A small model that predicts escape time at each pixel, trained from scratch.
Model: 1.67M parameters, arch unet, activation elu, widths [64, 128, 128].
Data: 72500 training examples, 84.4 epochs.
Rows from block 6 of a small model that predicts escape time at each pixel, named by matrix and row number. Each number is 50 + 12 x the weight over its row's rms, rounded and kept within 0 to 99. All counts start at 0.
After each channel's rows are labels from the 100 images, of 14848, where the channel reaches its highest value: "patch colour" is the nearest of a few named colours to the mean colour under the peak. Only what is clearly more common there than usual is listed. The data: views of escape-time and Newton fractals. In brackets: how many of the 100.
# conv: 3x3 conv (model.decb.0.0.conv.weight, 128x256x3x3, each kernel summed), inputs 86-171

conv.53:55 53 42 63 54 56 51 38 48 43 53 49 49 53 49 55 61 54 51 70 44 48 58 39 61 54 48 51 53 43 50 51 55 49 60 44 33 53 46 47 43 54 43 99 51 35 54 55 31 51 45 43 20 28 48 33 32 31 58 44 79 62 69 40 63 59 52 55 51 54 30 56 58 48 67 66 45 27 69 61 38 55 61 42 53 57
patch colour: black (60)

conv.47:55 51 59 53 66 52 54 49 47 34 52 44 55 52 55 56 55 45 33 68 45 44 34 53 57 48 40 56 41 50 50 47 46 49 52 60 38 53 53 49 34 38 63 61 45 51 63 63 42 57 28 54 43 63 66 58 54 40 30 48 33 34 28 34 38 58 39 47 55 76 34 39 53 45 48 56 44 48 54 55 53 46 49 50 51 60
patch colour: black (65)

conv.62:52 46 42 49 47 56 59 68 51 44 60 45 50 43 50 45 50 52 51 58 49 55 53 45 73 48 43 51 64 45 51 52 54 44 60 51 38 41 50 54 51 49 57 33 61 53 49 41 27 64 44 52 53 66 66 49 55 25 52 35 33 33 60 61 16 39 55 14 53 50 55 18 42 51 65 48 59 37 62 66 60 57 64 52 60 54
patch colour: black (62)

conv.11:58 47 54 55 51 53 56 47 40 50 54 41 51 44 56 54 43 46 43 56 44 56 30 57 43 56 40 53 54 51 56 57 48 42 53 44 53 54 56 53 54 39 51 31 61 45 31 41 45 54 76 64 23 48 33 39 51 45 47 55 56 45 73 52 37 42 30 34 32 46 45 55 60 50 51 43 54 68 61 49 64 41 54 56 54 54
patch colour: black (71)

conv.1:39 52 54 40 36 58 63 43 51 53 53 45 52 40 50 45 39 60 57 44 37 48 49 51 43 55 36 42 63 49 49 47 44 40 53 59 66 42 60 50 56 47 29 51 28 30 47 48 39 55 20 46 44 44 41 47 45 35 56 38 57 45 59 44 57 22 48 26 30 29 41 51 41 69 64 35 63 78 58 57 27 61 66 48 66 50
patch colour: black (88)

conv.72:40 54 58 38 50 46 45 51 47 39 44 50 38 58 51 60 38 58 49 53 44 59 64 61 34 61 44 62 52 34 59 54 59 46 52 43 52 68 63 52 54 42 36 66 41 42 71 39 72 52 42 66 65 71 60 65 49 52 48 47 32 32 64 71 37 47 46 67 39 47 57 74 53 56 56 77 53 20 55 49 41 64 56 60 62 52
patch colour: black (68)

conv.67:49 55 46 44 62 53 54 48 54 62 52 58 44 44 51 63 47 47 33 32 58 77 57 53 31 47 39 55 37 49 48 64 68 43 59 55 44 43 51 43 55 54 75 53 24 52 63 43 39 27 48 32 48 34 52 54 39 38 58 58 44 53 78 69 28 62 64 59 65 39 54 45 43 31 66 83 42 30 66 47 59 50 70 57 48 49
patch colour: brown (50)

conv.15:45 42 49 45 54 53 70 54 45 70 42 49 50 44 53 51 42 52 49 55 38 59 50 50 41 56 51 57 54 52 59 56 49 50 44 54 45 51 47 56 44 57 44 70 55 38 29 39 41 76 54 34 45 59 46 49 45 27 46 40 39 39 58 44 47 54 32 48 41 70 26 17 62 25 53 48 70 05 63 63 65 61 58 69 68 43
patch colour: black (100)

conv.43:41 48 45 59 42 41 56 59 47 40 53 65 58 49 41 47 46 52 42 52 51 53 36 56 42 39 56 52 30 39 51 48 56 42 40 62 45 47 43 48 36 48 55 92 44 40 60 51 46 46 23 79 47 29 66 36 28 39 51 52 87 65 63 37 80 19 80 68 38 23 45 50 60 52 63 39 47 31 48 56 41 59 52 68 51 40
patch colour: black (76)

conv.100:43 52 48 49 53 54 58 42 53 31 63 51 50 38 50 49 50 49 45 41 61 55 57 47 66 41 43 54 70 47 47 56 51 40 52 51 57 44 49 49 56 48 65 42 60 34 36 46 52 76 11 39 65 53 58 41 50 41 49 61 51 52 48 50 50 45 51 59 43 65 60 57 66 56 35 76 51 34 44 42 75 55 41 61 47 55
patch colour: black (96)

conv.29:52 55 57 47 52 46 41 59 47 39 63 78 44 53 53 45 51 72 52 60 56 47 59 54 34 57 45 65 51 80 57 64 62 50 46 55 36 38 53 44 53 60 68 33 50 68 26 45 38 61 70 50 60 56 49 91 44 42 57 45 57 44 64 62 56 30 52 46 50 67 41 46 57 53 54 67 59 51 63 62 71 49 57 53 60 61
patch colour: black (95)

conv.5:66 58 47 44 52 58 61 37 41 53 60 55 51 57 59 64 54 38 67 54 51 67 54 38 44 58 48 69 48 56 51 45 49 47 57 39 36 45 50 45 48 61 58 58 42 45 44 70 56 52 67 39 42 50 58 43 14 38 34 31 28 22 37 38 24 45 42 52 63 41 30 48 37 45 55 56 58 51 72 52 52 50 59 53 64 45
patch colour: black (61)

conv.104:46 67 55 46 43 52 40 42 48 42 50 42 54 47 62 43 37 45 46 39 49 51 54 55 56 43 43 45 50 50 58 55 65 48 50 50 56 46 55 43 47 56 41 55 59 41 61 35 67 48 27 58 56 59 58 55 45 65 31 55 52 51 39 71 51 45 68 73 31 43 35 57 50 52 45 99 33 00 58 50 61 66 51 64 33 71
patch colour: pink (25)

conv.30:60 48 46 58 27 54 53 44 52 26 53 40 49 44 40 52 59 36 38 52 42 48 60 55 38 56 51 46 44 40 48 53 53 50 43 58 52 52 34 56 48 41 58 30 33 61 51 41 57 52 61 75 46 74 39 26 35 58 45 56 54 57 44 40 57 56 62 41 48 25 63 73 51 55 42 51 53 63 56 45 31 45 42 46 50 38
patch colour: pink (27)

conv.71:60 47 68 60 35 46 49 40 71 36 42 70 57 57 45 64 66 58 18 36 52 52 57 43 27 60 63 37 53 41 39 57 54 53 39 25 54 58 45 33 51 36 37 80 44 38 75 54 44 45 40 42 30 50 66 55 32 30 59 66 63 62 73 62 61 59 68 70 64 56 50 54 54 59 56 55 49 20 64 60 50 69 54 67 63 46
patch colour: black (64)

conv.54:42 52 64 49 51 43 49 46 47 54 51 41 54 60 53 59 52 38 63 47 42 60 58 59 49 57 52 55 47 48 50 55 56 55 63 45 43 62 39 42 46 51 44 74 39 48 56 59 47 41 66 39 59 53 42 11 37 34 67 68 68 61 44 40 65 32 15 69 53 56 43 42 63 37 55 46 42 61 57 71 70 64 57 59 52 56
patch colour: black (64)

conv.70:50 38 33 73 48 51 38 53 49 55 53 55 41 50 46 75 37 49 44 39 44 53 33 58 55 52 46 55 49 52 63 65 56 48 64 13 80 49 59 55 60 55 45 49 57 56 41 73 38 58 59 50 13 58 40 51 41 30 39 61 46 36 57 67 39 37 57 36 60 29 53 54 52 53 44 27 56 44 49 42 56 45 41 37 64 42
patch colour: black (92)

conv.61:49 58 57 54 58 33 45 48 54 49 53 52 46 62 50 53 64 37 44 53 66 60 64 39 64 47 60 45 39 40 39 44 52 35 51 55 44 48 51 52 53 42 67 64 62 35 72 41 34 33 61 61 37 49 64 48 48 45 49 36 68 68 57 53 52 33 40 58 41 52 47 29 43 47 60 36 49 43 41 55 42 45 60 51 56 57
patch colour: black (57)

conv.36:41 47 59 55 58 48 42 64 56 51 53 53 49 58 47 55 46 57 49 43 57 50 61 48 44 45 48 48 46 75 56 59 55 41 42 54 36 53 50 47 61 47 74 54 43 57 16 50 54 60 40 39 35 43 48 51 45 32 40 64 57 54 43 56 40 30 52 37 38 50 22 60 34 56 55 56 60 55 67 63 64 49 56 63 68 28
patch colour: black (85)

conv.80:54 50 44 63 57 51 34 55 42 39 37 43 56 57 59 44 39 43 53 52 38 42 44 63 40 51 62 44 46 53 52 49 40 52 38 40 53 72 51 49 40 39 46 57 30 67 39 65 66 74 55 44 35 72 32 57 52 63 42 40 49 22 17 13 46 35 32 39 48 51 66 60 28 61 41 51 43 36 66 50 44 58 45 52 64 40
patch colour: black (60)

conv.60:47 63 55 49 50 52 41 43 48 49 46 37 52 52 49 49 55 35 53 47 41 42 41 55 42 47 42 53 66 54 51 55 43 57 63 40 57 49 56 53 49 43 50 52 64 58 22 52 51 58 33 66 27 43 19 25 37 58 62 65 40 26 52 54 31 44 54 26 64 45 32 61 38 47 44 74 41 62 67 33 46 46 51 45 57 60
patch colour: black (71)

conv.123:49 52 52 52 47 51 47 57 46 49 55 49 50 52 51 52 49 59 49 55 49 57 50 50 54 51 47 49 49 66 48 48 58 51 52 46 45 46 51 44 47 46 55 58 31 40 16 28 51 37 63 26 76 14 53 30 25 32 44 52 35 33 67 48 39 59 51 53 73 53 46 62 70 26 36 50 55 35 57 50 66 61 42 48 65 45
patch colour: black (80)

conv.40:53 40 44 77 46 46 41 50 45 55 56 50 49 54 56 57 49 52 59 44 37 61 49 52 40 48 48 56 49 56 48 60 40 48 63 33 55 46 45 50 64 50 58 58 44 64 50 48 49 44 41 17 56 60 34 47 64 41 61 57 54 55 40 26 68 48 33 75 39 55 43 38 61 55 46 70 51 53 60 67 79 73 46 76 56 46
patch colour: black (57)

conv.23:58 59 41 68 54 57 48 36 47 33 69 49 44 55 56 65 50 57 57 52 56 52 64 45 50 46 40 66 55 41 42 47 50 39 46 39 61 55 56 53 64 56 37 62 39 66 52 50 21 32 35 57 74 56 63 57 51 47 39 76 73 78 68 72 65 82 51 44 65 48 58 58 42 58 70 46 33 00 61 32 48 56 62 67 31 34
patch colour: black (58)

conv.69:54 52 27 58 59 56 36 64 56 38 50 55 46 49 38 45 49 36 61 62 64 44 42 71 64 38 57 44 53 55 56 48 62 58 58 55 51 71 55 52 37 61 52 43 48 53 44 50 59 58 68 26 58 59 35 35 52 65 51 60 86 70 79 52 60 55 50 67 48 64 47 58 53 45 51 44 64 63 42 49 40 34 53 39 68 58
patch colour: brown (51)

conv.121:49 45 52 43 48 49 52 48 47 47 53 46 45 48 45 54 48 57 48 49 55 46 54 43 58 49 48 62 53 39 53 45 51 52 38 60 49 47 55 55 44 47 77 05 71 50 76 60 40 55 79 39 65 86 44 73 47 58 64 24 29 58 51 33 46 33 12 54 41 45 50 44 63 32 76 59 56 49 59 51 51 48 68 66 52 63
patch colour: black (68)

conv.45:54 43 43 45 49 47 63 39 53 59 58 57 56 51 64 57 56 59 42 59 44 56 66 40 49 51 59 57 34 46 53 50 56 60 40 51 41 35 40 49 60 45 52 52 43 63 32 41 33 42 48 54 49 55 72 40 44 49 55 43 46 59 50 47 52 58 49 44 39 00 61 57 39 47 61 64 53 65 37 42 30 52 53 52 46 60
patch colour: black (83)

conv.122:45 49 54 53 44 47 60 49 53 45 51 58 51 50 49 51 51 53 47 51 50 57 46 53 60 49 52 51 52 65 52 52 50 51 45 55 55 52 45 53 46 51 51 55 33 72 45 66 51 51 57 41 46 33 63 49 45 51 52 42 30 48 42 47 58 90 55 00 53 60 55 79 50 64 49 41 52 62 57 57 52 55 51 44 56 15
patch colour: black (100)

conv.31:46 50 46 56 43 45 43 60 45 47 57 49 50 45 51 49 47 47 62 51 47 62 39 50 48 45 51 53 51 57 42 43 50 52 45 39 56 43 48 54 51 53 56 60 42 61 41 49 50 50 36 54 45 28 60 21 29 35 55 65 54 48 31 30 27 57 65 51 59 31 47 48 52 50 28 37 39 43 53 56 72 54 28 50 46 33
patch colour: brown (57)

conv.111:49 53 46 50 52 58 45 44 45 46 57 61 44 51 50 50 42 44 46 59 60 64 47 55 55 57 56 44 50 68 57 47 48 47 46 41 63 34 51 50 48 52 63 26 51 49 36 60 68 56 50 31 69 40 59 51 58 50 39 29 06 32 41 39 33 56 52 12 59 28 53 65 55 46 67 61 59 55 58 66 75 67 67 53 53 59
patch colour: black (78)

conv.108:58 46 45 59 43 39 49 42 49 36 56 52 54 45 48 55 51 51 51 51 45 59 52 43 52 58 50 53 65 47 42 44 49 48 49 42 59 53 52 40 54 51 50 47 40 62 43 43 70 58 54 43 39 43 35 60 37 57 41 50 33 52 50 28 61 56 54 34 47 36 36 44 31 68 35 21 49 80 32 43 35 41 38 25 53 32
patch colour: black (74)

conv.82:57 53 71 40 51 43 70 42 50 45 46 62 48 52 56 67 47 68 38 47 57 76 46 51 59 44 54 59 37 63 48 50 50 47 43 53 39 49 47 50 41 41 39 38 32 57 49 38 55 60 50 50 52 26 57 46 44 45 29 44 45 39 55 64 58 84 66 44 51 70 46 65 69 65 47 52 56 47 56 49 45 48 53 52 55 20
patch colour: black (100)

conv.66:47 45 39 35 59 47 60 45 49 58 45 49 58 50 43 82 46 55 59 55 37 79 53 53 29 36 45 52 52 28 37 33 44 44 64 45 53 55 46 46 44 62 48 50 55 53 62 73 54 25 57 60 62 67 48 66 58 64 40 48 45 53 41 47 56 49 38 42 41 56 57 52 38 54 28 49 30 35 20 14 18 33 22 21 27 39
patch colour: black (66)

conv.55:41 45 41 30 76 48 50 42 44 48 49 52 38 49 47 56 56 67 57 59 56 70 54 52 24 39 44 46 51 70 38 44 52 43 63 50 45 60 48 55 61 57 53 41 48 68 36 25 60 52 48 48 52 62 71 47 39 49 34 72 54 55 60 68 54 63 67 57 61 51 35 31 67 54 54 61 47 32 73 57 66 54 57 75 57 55
patch colour: black (84)

conv.96:53 45 48 44 51 53 72 52 46 55 49 44 51 56 45 50 49 65 52 47 52 54 47 53 48 51 55 46 48 71 54 44 46 51 46 65 54 51 49 53 49 54 54 43 40 44 26 51 47 67 46 39 36 43 44 36 38 15 66 48 62 49 58 56 61 48 33 47 46 82 49 46 63 75 49 04 69 78 54 60 35 44 52 50 75 00
patch colour: black (100)

conv.116:63 47 48 41 44 64 48 50 54 56 38 56 54 52 47 42 50 50 51 51 55 47 54 59 41 53 60 50 51 39 57 52 49 50 58 57 44 47 51 42 50 65 43 64 54 40 44 53 31 58 64 50 84 76 55 77 51 43 60 56 70 72 55 54 54 37 52 68 56 42 63 32 35 55 64 84 42 11 50 51 53 63 58 57 38 77
patch colour: brown (52)